{
  "train_examples": 97500,
  "method": "mae",
  "mask_ratio": 0.5,
  "encoder_norm": "layernorm",
  "encoder_qk_norm": false,
  "encoder_expert_mlp_ratio": 0.5,
  "encoder_slots_per_expert": 1,
  "decoder_width": 256,
  "optimizer": "soap",
  "eps": 1e-08,
  "epochs": 86.6,
  "warmup_steps": 1100,
  "adamw_weight_decay_other_params": 0
}
Rows from block 5 of the encoder of a small masked image model, named by matrix and row number. Rows with one number within an expert belong to one neuron, the router's apart. Each number is 128 + 32 x the weight over its row's rms, rounded and kept within 0 to 255. All counts start at 0. Numbers have three digits each.
After each expert's rows are labels from the 100 images, of 14848, where the router gives the expert most weight on average: "responds to" is what is common among them. Only what is clearly more common there than usual is listed. The data: made-up ball-and-stick molecule models.
# router: slot weights (encoder.blocks.5.mlp.router.weight, 16x256, trained with AdamW), inputs 0-255
# gate: expert gate (encoder.blocks.5.mlp.gate, 16x128x256), inputs 0-255
# up: expert up (encoder.blocks.5.mlp.up, 16x128x256), inputs 0-255
# down: expert down (encoder.blocks.5.mlp.down, 16x256x128, transposed), outputs 0-255

# expert 4
router.4:150098095122047120157116112116134153116113119109147136132128141121148110137187172129101137122153156185148148130123124083093161136078073155196112102092157187077125168079094046109106142175118183130126154111136145144218138111140105155109112137098076172129076108144097202126154119102153202104207116135159133134150139060174134137137110073112133168144128126157133144147135182114128140101129153091184078076096148132132141130142146078149124088115144114160181156178079166106130130151192086162149168137135124151115117111155151089125141100113067156147126102141138146146156110161180066116158133100079144117155157122124086148181132148129164131083088148149148109116136051099155131109162181205122135091172130112136126055095191111144117159195080174114156155161137140096102084063156169
gate.0:137104170109073148126125134189082089136086153059132168047102078148126133050084092130172123115048144121114170083110113103128083085143075123109137143152154089095161122183151133146133157160135150106124089089161141165126073152083126159111149145158158116144136122135125122131102135126188077087161084115106143115155194126126103130062138078143141096139127133119086171119180136108154131111112197112083171084080121109110117110143170147140168147101174087138112133125080189105157085123144101143158142138180151144016150100114153095118128162095159096144146113129148152161081173095084164098152115093107143187118174172114100147137183155149134125118118062099105145151058199103105181151178119163105176152159147129141125133174087140143114064150164137182146156112134158108093125119170129
up.0:121187124174215163150103160116174124130117082164113088120116083072123100212136112118098110160169068064095098134111120107124116203125151157182124141134102097141121101084102119087066102164145126132138188173151133096124103113224134139153112053087118142090086127090144077170144112096086124161116167086206092133114131096150121163137126165098165136110167131129139057115099146144138173134088061140167102160152187158150162139132149090123135135156062148119105143100156048121130153153114187085118133088117172132201100119123110093125167131137088176159106164130124151113149141143172082178126140111158144060155153133105158111137080149093083177112142177119119194115160100137168135125103119126118122099074153131141169088115145110146122171103132112099159092143154082162124103125092109
down.0:093114185176079181147114120130102125168082155111117134164128156138130163060066109189111178070097179115139165105153125125102124165093131112093125115107068148100139090186144152129133133146134169133143088088122127104157118131120133175123140087140168143140114160114112112162128146056150178080112166123054177123152206141124131216096108087197071113134104157095069177097161173155113134152120124110133176076148103076142120123113183115168120105055172112125120146155152117148116155148155128117124154116146158113094105140133150037187051175099099093157141099121062144167084136106120125170203123154126113127155109128146111140116083116099127108098139141100074105125149156104124109120163126109090156129184170085134134123142112128156147067115151199193108129092050152110159130140136116
responds to: dark backdrop; small balls on sticks

# expert 9
router.9:195159119117107138121116154154174111130126112157125090154169109161086089135163075150075054201130135164036106126045132114173129115157097176046079137108130139170151115111159116101128145134088151078150085090116110151168126081144120120145118126156102087118147069086196117097179085182139132114146123159132122096147098143151097077183144157118145104066099152095160056108189147069117155142140114163127184115158131105113145111173111152135102115160171076109137082150163132111119168110097143137153121095142130147055069118154105135055103157164119123132190122129153138175165112145148106135191158078141151170134164139146101148138109136186103124113157055158131108177111107170125159136073096067132154183150155140105121104095159163140149199102139115143123085141094149141117124115113148
gate.2:128096176126126179170116120156137096153082092112121156118056141111196133153102135078087080071152108103107144138192106165112175063115174135139145172099147088106166058108136130084174135174156130138136131159113145138112111073170057101121162097137122152093121175141121125192137100160124159186119156132140113124199159149108133067134105140095088100172126178065108155135163166098117124143157079101127132099169136113134073142150140114163161109136126085095116076103118122138094070114163113161126084132110097077127164164188134145133048144120178133110138129097161099152139191126130127171145136115124088187110129078112131131126147103086108117082121218137153176169130077105100094176166141100141121134113089162141158132187122099117209149084190109181117146136130074127114078169128085
up.2:112093163130121183170150113159145123132083129086124167140070156121186126133089135066083095079147121110100149130190079162106136094100166136165167165096169111087123071136160155087154121179140126153128128145087102151137125081140053104129143120135124168095110185120119121190093131143128133158124165145133125130198128161127111071152090180083084075154101154056110172127137177096139118140166102108111150089123143160127117142170143127156159108124117091106134119087107156164100090127143111151105088111115101060120160137158122137124101170155153163091098162089107112138146188148133139163152150102114073144122133089120144129130117158103084137111120237149169177188104116084080105176131178093145118141106102158125144147185124108104226145080175126209076145106154053118146095158124061
down.2:095117121116199131176139090103104120110185158182117102177108171135129102140087125190129131114119160127091116094112141193119086061151012144141118161126066131064136109155144132140094155092144107187175166146155141085130132190071175134121119157157113114154141115179131178122128134133144109104123136112119124088096071132155158091126130141150140141120165115167104089140140102084117198152091232124092121100098098128107098138098119141148167117085089135056143183141139119115160125162109132152123058150176118136128146128081187148145105120112096127118089171092110182097132123109164166165180071104095117108139110129149152087070111108138111128173091096196113159103139143141134130144052140108165111087217151100135152094129127123122055133191092118163161125129157126163097111171123162
responds to: dark backdrop; balls: eleven

# expert 2
router.2:164112116175159119108084100114169100126096145102085110146168079092126044146158172156118174074141139082149138086114120121141144185072099121147100082099095165168142080150143174089129181142139093033176121081065108130172158140063075111098128133084113130117130117103164172117216152098088111142098185127151071112163143103196142145146112150131172095150130173130148171110118113083151105124122123145149145112094130125109150110198099114084062106136150136166155124072117084165078093162139157155139095133153086102163162111138197195093118171176143122172125115134132104160137150146109100101135108205129130111097137149080139102164121136140080152133074088132091093199089142134059131059103115131078144074114138165145110149124106114146093129147155160127148113123158106136155102095150146
gate.0:122071125142135099147126136122118100117140130100165107162181188106072111137126166117128093175173157162092158172122094128106107157118066130142144182082090153082086200095121108154132087162104189160117137169118137093112194108087115176128123165130159110094116105150107176195116133105173150137139126131104123181136137056149047186159083085109082203129107048142100151137152117133135132144087099117103113084112102155132102164109143028160157170143149084140092102169115145068158129104158066102072093110040105130116133121149151113145115174139117123144150075169131171133124128135110147143183130112103140140141132125108139166126187105142134139085096176120147169151210113134150158148113130130072106171169138110087137125117172126167082148130123119118144132045151153128072128101178173
up.0:127191143122095184130136108136130184146118099152085167108095062126172135109141093148126148123105116088159105090131186117136138100131193101148121054170143092168174066162118158100122155116127045097137122070146101169128053141181147080125122104120116155165126129124144085078148130139102104118130135111170127097112123179125188065115165171143194070127140222105143116131109148148133110118154152147141147168138161124137163119153111237094112088113121180119145152054139114169071141135106220136145171138209131135171114154116131138091130106129161103121120175116127106138134087144130094121071124133139112101102144139146121078131071157117114099188144080117108104102082128111111110132124100116146159092091091182189137112135074100089172110111140137155126114193095089129177143142080089
down.0:114139106107136130100181106098179096126092155123164080085150107109111119154126173132107085113078100170083127153139128196098089135141133133128182096158158147095135102220142090142197171115099141131158133140085130117161138125119128139197179155121152081074145176091088118156103163034140144083145116066124093151130151061172103235106148089130103167105141091109095103140130146115107123127168159123117103089149151101120152143119141098148171150101190120123129113092118158106153112115147083110132129137146040102094173109139178138190163112159159084182133126066075194156150147108129110147142133083199152147152097112109116122099099107125085076089170150135152128139146156122135108163109090185081111157158184114105154094134051088115097098111137157193075134150130112131085132119117114
responds to: dark backdrop

# expert 8
router.8:125135175060087071121167103164111140150138122044108113137109087113132102126141128105175131133116112180139079132121130069126139123093107133197145140089090158127118157104081112179093146135127137140125125124157140118152120158088121094078113127125061155112085144120087163128146125154123086107122161136096179150133174108096121125140173069099152174049114114145110172179106157051090158130150128130221116105064114209137169109152128162148128079125153106150151129144070148140112207110166136138168171136073205108151090103158142143092195142103137155175139096140124181143110078108114123131184173159132161136156147140162108115134143052108172131084113098164121068073119070117084175142150137149146095091136130152149175132086217116152093160087116140098138139129149156145141125155180142
gate.0:128073102143121151126149103165122126171137129125143153127135088146086125102133197072119145156203148058180095139131092065099106143098101067148148135097129172125103120146108159141123198125100139082155134184147176115124122089111062123100101108209157115168142134188081120102120154081116108095078116155137104172071164127162144158138176055153190134141111113139163104121140140083149094179157102105140126121133102094061147074132090114126119167088162127130179123141137154143181136076059120124169163120148128155136137089198189109110155161151121125092092114099091193064082165193102125139104139115065150135158090140156179164152113141156120167058093093136115164084154135124082096097150130166116134116154140108116098108110116121097143200161154142167117109155174101135105107171171093
up.0:103117137091120147110162082083126206098104152159142122094132111062093111146113067165146125075093139205143163140147137165138127078123168208124134137155153147112116169123145063105116064068100137150130120126150080176117152182092173124195126086094122137150119113122195162147116133111071141138178086151092149095186148153129081118162106174120113170116125149076098101166133141169121131088110151180110092122123151123177099121135122181057216125148081157107151160123092108120123109153131111139114130107105117086128116146171081142141086089055172109145148141098205153136135134112109183132109076129151119114175128154115160079127182113157087130161108113185184127100171104181176126151117089079107111124089099140133128084138144120148144159114092081117142199094115147106097195135075122
down.0:154143101112113100165110140141129137116102091166140121090153157105154169147104153114194079098105101139114056114088170179092121150148171117155080095107136111127081103141156061107133136143153164132110093103103150062133172126125104152154125187084185085090143109122172205162156132076150084092119154121119074177111083122090170129103106111183114060101095159120144102128119121132125163162124165131099140199109127149117159138148180077126140133175162058142104129124155127112111201124116164122108139108130077127177163196123177144094109159066154153161118077116122181151145118120096159125148144118166132161136107145170088117123176114081132089173148122090165080084182164132154121091088110178104160167155158155160123039141152114129126136067110082151077166079071151177099107136074145
responds to: branched; balls: twelve

# expert 15
router.15:146172124147141159103112175116185087183133134103074091143170105128094058123111105145143165151137100099060165066123130139116173182106148189102112113095177105129095155180099133193093080140193111161097103101146114155105130194245085147128170104060104077118120116101132094101134112119138126172094174098096102098133102169146064119164179122186158121145179086123124118124150120086159114145068085148134084126171171100127125173147109157115113104177153057100110152153140096134123157103129206135106097060108096142151122110193175110109095123060099156153154109103122185114126079130100100133124152133119120158156142149115065171137144151172144110118139121123143170108110130161111132095115101131120098153101210087153137165122114146123109161179113096149131085151137087121080099124131156
gate.1:150172026142094137149128136123146081142069127104134119132088156068130140110116138158106166109103141178139117172067149119098140088105097157091093154147163118138126129171087112123184136119120114125045116181131156137124175115093135174111107129170187149153158118118069177131140182130037101162136065214108149086103165175129115141146157062137124130196083154169137096138030167125147150070077096138147124110086125122178156144139094063128126129087100172125118148195170117173122114106177125101180125141161144151121120117126134120137153124122124109144097129191163115123102102085140154119100139125120134113133165083118138093055133108116127098093159066100152117161107175096138110140168100118190096136094090122170112183193139142139140160169110147125131134140120072160094110064153097
up.1:090114206114160099131072150148135157130125120167158119121155095185141150119106120150111104169159111080160155113149132127122114147154153082156154098137111115182124112092151125145009128136151148139191148115109139093104096133145147093106142130101091103089130118129171090156095102113202169092151175056146101152167125108106166135103088159134156132071111126059114177122173113091100152154146131115113131131128143133045143128150111204141088141207172116140101079036079149077140136091108126133072131138105157086175112119107113154125127134169135164119145106082086142104126137150172125112123126138183122128130088154157106165191110114101104140153092191079107120111155102145121184130074131211086179118130185171120137047071107122115114069108169151111098104134150151116167145160115177
down.1:095151128121094155088116104181097134122156123167176084105159108096094128170196154116093089103161150143203117093071134151094042114147148159130124067162124149159094083128139187135127135083130172152135157167123067062082087088114134142174145181192215165134097190075106137105125148130127127157122173165106084051171128149081111169123126116170142080151140104087086116113072148071112077147100137081144153154128076130178150119117120147131100158089124181110112093084162170188145137149115164155111151115114144064130086157134152095133146130135158020157130140142122147107124090100168092128125137120136080137138146138144130105145117148125101167123138123132145115078121136153129161130136181102167079079116058130117153131156184157097182150135122123126084097139133109106140209141141129
responds to: small balls on sticks

# expert 1
router.1:120053132154124138125099151114136076107130131106091161173137191043103091190187130101115061149144139135122154115136107114150095122127130125149146115146121118133129123196105090081143134159126114076142133122103132119168225167034069147047122081067108133128151143113114129122143119128109111136087177141110134125141108153154124168094103183129115114163128096141106130104137164112113062108130090199119107171106071184085098089186146091117045057132126114142147188118155085128122150121184100146103145085114129122119158123137190109105087136141084108147122068166166143130144109155095124149119087141120109107130094121122087119115108138211170161126100085126095089126110166112085123055179123134122154123153176178153067059158107160147118197160122165171129109134147153158113121121156097
gate.1:072094137116068125125110125102082188111100150133157121155115055204101139134173142119124127093160073190122102110169150163113118074104136164074157163142139163077108153139129143120135156148101123212109142138185090144186112153123045183114095201132134143139095101185143111089111098068136110151122091121142079138115112175083147152206151094051080135151118126111162105122120176145138141131110146094156153131161114116147169080076134107104161176135106122134137111170103131121165130140131138134089086095155143067062188123148153122202169108154124149062145139146124130150116105156188173141071142149099131151136090137111147116126098157158174106117099096177116112126119114137133151175158184115154168101166051147081098136163203137140115125095131130148128114084103136127118089089055114
up.1:166159129146195103120075135166166063143171111113097138131123194055167068133095129099109111148140182108126155168089077091125125189185100114143104094112096082154180088121123131146129102103156144052139139105068164128083100113120204092177140022120107141116179138081120124168146149179103123139124178148116186114115111101170115147055108127170148075116154093176098128128133066111129109148148108182116115139100142133116113157178130147131099092106148129118145161104190145165091118132133089117179169167116114183164088131117133150068106154101143108204120108128126093130119152132042068124177119132140109116129160131121125160145114098097128166132128146096154138128142139115111118056110093124115112142098182118161153112092034119161154126155147146105114130150187120122140156173195108
down.1:170103150146126119154104139159157051170105114147112132126120150109151126185105153097150156157161161166096201107192128121147135159123171142089130125090109170145108099114191106158081129160128138069083140100090136160066131144114223058126176138053167079117124126047150163142101182099058125065080170110106146117149090184146080124125101169138160114171101120088149150162115141137151078143147130127158120131126178132172183124136171136144093065149062105091125128157135136136105135121117096102147074064097118112100187097144138095080122168164152129107151129126120123104101128185104165162160064141131100180076161157146118122170087072156106122171159155094108147126154136093145068081061111144103113154163133117136170116121150102065154123146165103148121152139158127137083139146119173
responds to: dark backdrop; small balls on sticks; balls: twelve; balls: eleven

# expert 11
router.11:159094133106082111125159064128088102168122131115118139072099163131127120133189204095159090143126127107140123136115119072152131145142070079174170147130101153127105213115130106141104098156129170141161137122100088185168193123073092122127118172119063091087094160097099162126140105091164119151167123135108133193165119119149120095077128067123095153088168086144102157136126143076172108148156164092151138095091099185139180124148096091090162083136120101169123102163062121144131136086144149137203143140044159145143144074181104140110165151097109207158153128136114182105104131114138155082140154122173121092105139127142159095091148124113128165131068067198128053093122060120160092118129129122107116126171155142121189128164158126138089135149094115095111157133185110135136170104186152
gate.0:168143158120198182137066096109097135104081111169124154106102169137136088107127114120082086086060112057116057090118134126154112148136166115119088088137084137126092144178107123120119116119149096148146141179114136186118090181130106096173125150125173089096152101074148131130170072184124098128118134063090096176120078133137181109107129113127199092159095097150186141120137092161162133042115132072116111160153109128109153128157081111085079067164170096075198085134110183099143153106151134131171111147142128197196184100113092138111124127061143102105152141122138118124163171123143095139085111096142157108135138161172120108124188167106109160173148123165143188136117170099190173136162079097146064142123126107156102130149153135140086097128141157147171122094146175159122097142098139
up.0:147149119131198177095081095109134133110062101184151131108125178150101086149121114096123138100097126083130094123172103144171096192115166075109038125161086127098035138138103118176072108136145122146177165145131180175150094140162125111173162194130130075129146123095158097105154092137113101134131167074099113156118122139134153119076140085165157133143102125133144130167117058159146109054108051088114153121164149122123130127187097077113101090144193072130185065136120171158145146142141142094152140157135110182173164107087081112116154144050138153099132163103140109093139155108164132096070114097134182138142114104166099128122152149106113128146133152113134153140113199077203172110156095076125072185152190081111147111134150135165103123137114142167133144118129152111147093142103159
down.0:124135146111122105097185132098151115155088127080090131163145087136102111157097115191108167147158135106091171154076174075147110100184100148141134151121162137118163112105142094145135165197151118138151078137059115191131112130092104109068113083184159122127115091141118130146140156179109105115191112149164073118176166203083091165158141096142122103111111123123150116140132190148164124173124187146113097096063124168128102133160196158212073140122167200126059079072100069142197110163133132171166123088091156062112145142154143135099149133140083143089117122079083166098091112160118073147145106163141097148137101145086099169153174075159118095129109108098108114166143158139077115094116136114144108067073150172146163138123168168111128136117117114118110128170133159123122057121156123
responds to: space-filling; branched; balls: nine

# expert 13
router.13:154107122089086141121132174116099127082186130132065060134107134108098104092171137137181101137137142163092135072125111114100165151103050150167150136075123145148113145093080126128164080141079118156155118134124134178137145139112019129118198143071096083072063168085119131073163104147128099190109162133133152117217121120080096135131121106139090176094161137181134175121144113091151137137101166119124125102156156141125175167147146119136171091083171076176141144234102114123108102122168102185168132087092118171135127123170123104156131087115077124147111113145132133169147114132079117130167113123056168155124125126150122115168166120139190183116098129159185090131071092122114102134125113114083112120167134129131194152123138134177097123119104137109195155125160133119071125096166180
gate.0:107095173078203103129082115100030153077154104113159154193144154130165106096194110087182200105165113114139131154180127189140140164148117180107156138114125118126109085178108087149091134127122095143112151094140131133120109162163076093142117106129137133150168151055150151113167139148092102140174160138141107187105169108137118135136172177139123119055137096147136137127059171098116187110095086111118127143084129119175148114157113119151148155061151128115099094099174123140098131140094125150175064104125113135146143174151092156098102036118132182135109094093101164109144149074137162098128134155173165160139111138092065151110123149101113177163123142096127101209047050077159145084150104106123158116097130129099123168152128128095097126154172081080116176119082135137118140137139127
up.0:179115093192060139060130105159141173150111128144128136132161178101084159151094128155089125162118129193159127112106104100134148124107138109136125115116101174122134174109138149120144111104144147093113094082084118143144101121131140222106138102133157132138132119138114108094112081074164115103073092156136132107120088170142121146082049109109177129162092194117131143170196157129109066181154134174138127103123104129144091107116089116142145137152108114147153170076111115093164115117147093158097173185106149139150148088113213124158194145108132106136092163132151131139070099154173136214135149086106174087102118089212151114145118073169113097155090111141081186062209172172128129179088165140126142148116102106176155077135091115132164127132051144139130102093169098112075143132094122
down.0:143081166128170136115103106117158117083160079092095167234116130132122097132107141136147113133129182126099082126154143116099110081109102102060166160151068176144056111135086125095163114154098139153095096085106129150125179167101062127144125110105142110124187143173150183119131101093112143117122124162098075187097128109067111101168111140090148141174085088130122175130084177052077195159073172152128115122141110171149140123113152138067151175125156087109116119107135164094124141140090118117133076158090128156187095182131124131106146096186137157121143133148161160046136151131135128075106138109188202155145098144169139083138170111157113162116081139123046124162100129068154107138152168114141178162081106120093150161107125135114133180139134113089130116157156111087172122134123199
responds to: balls: three; small balls on sticks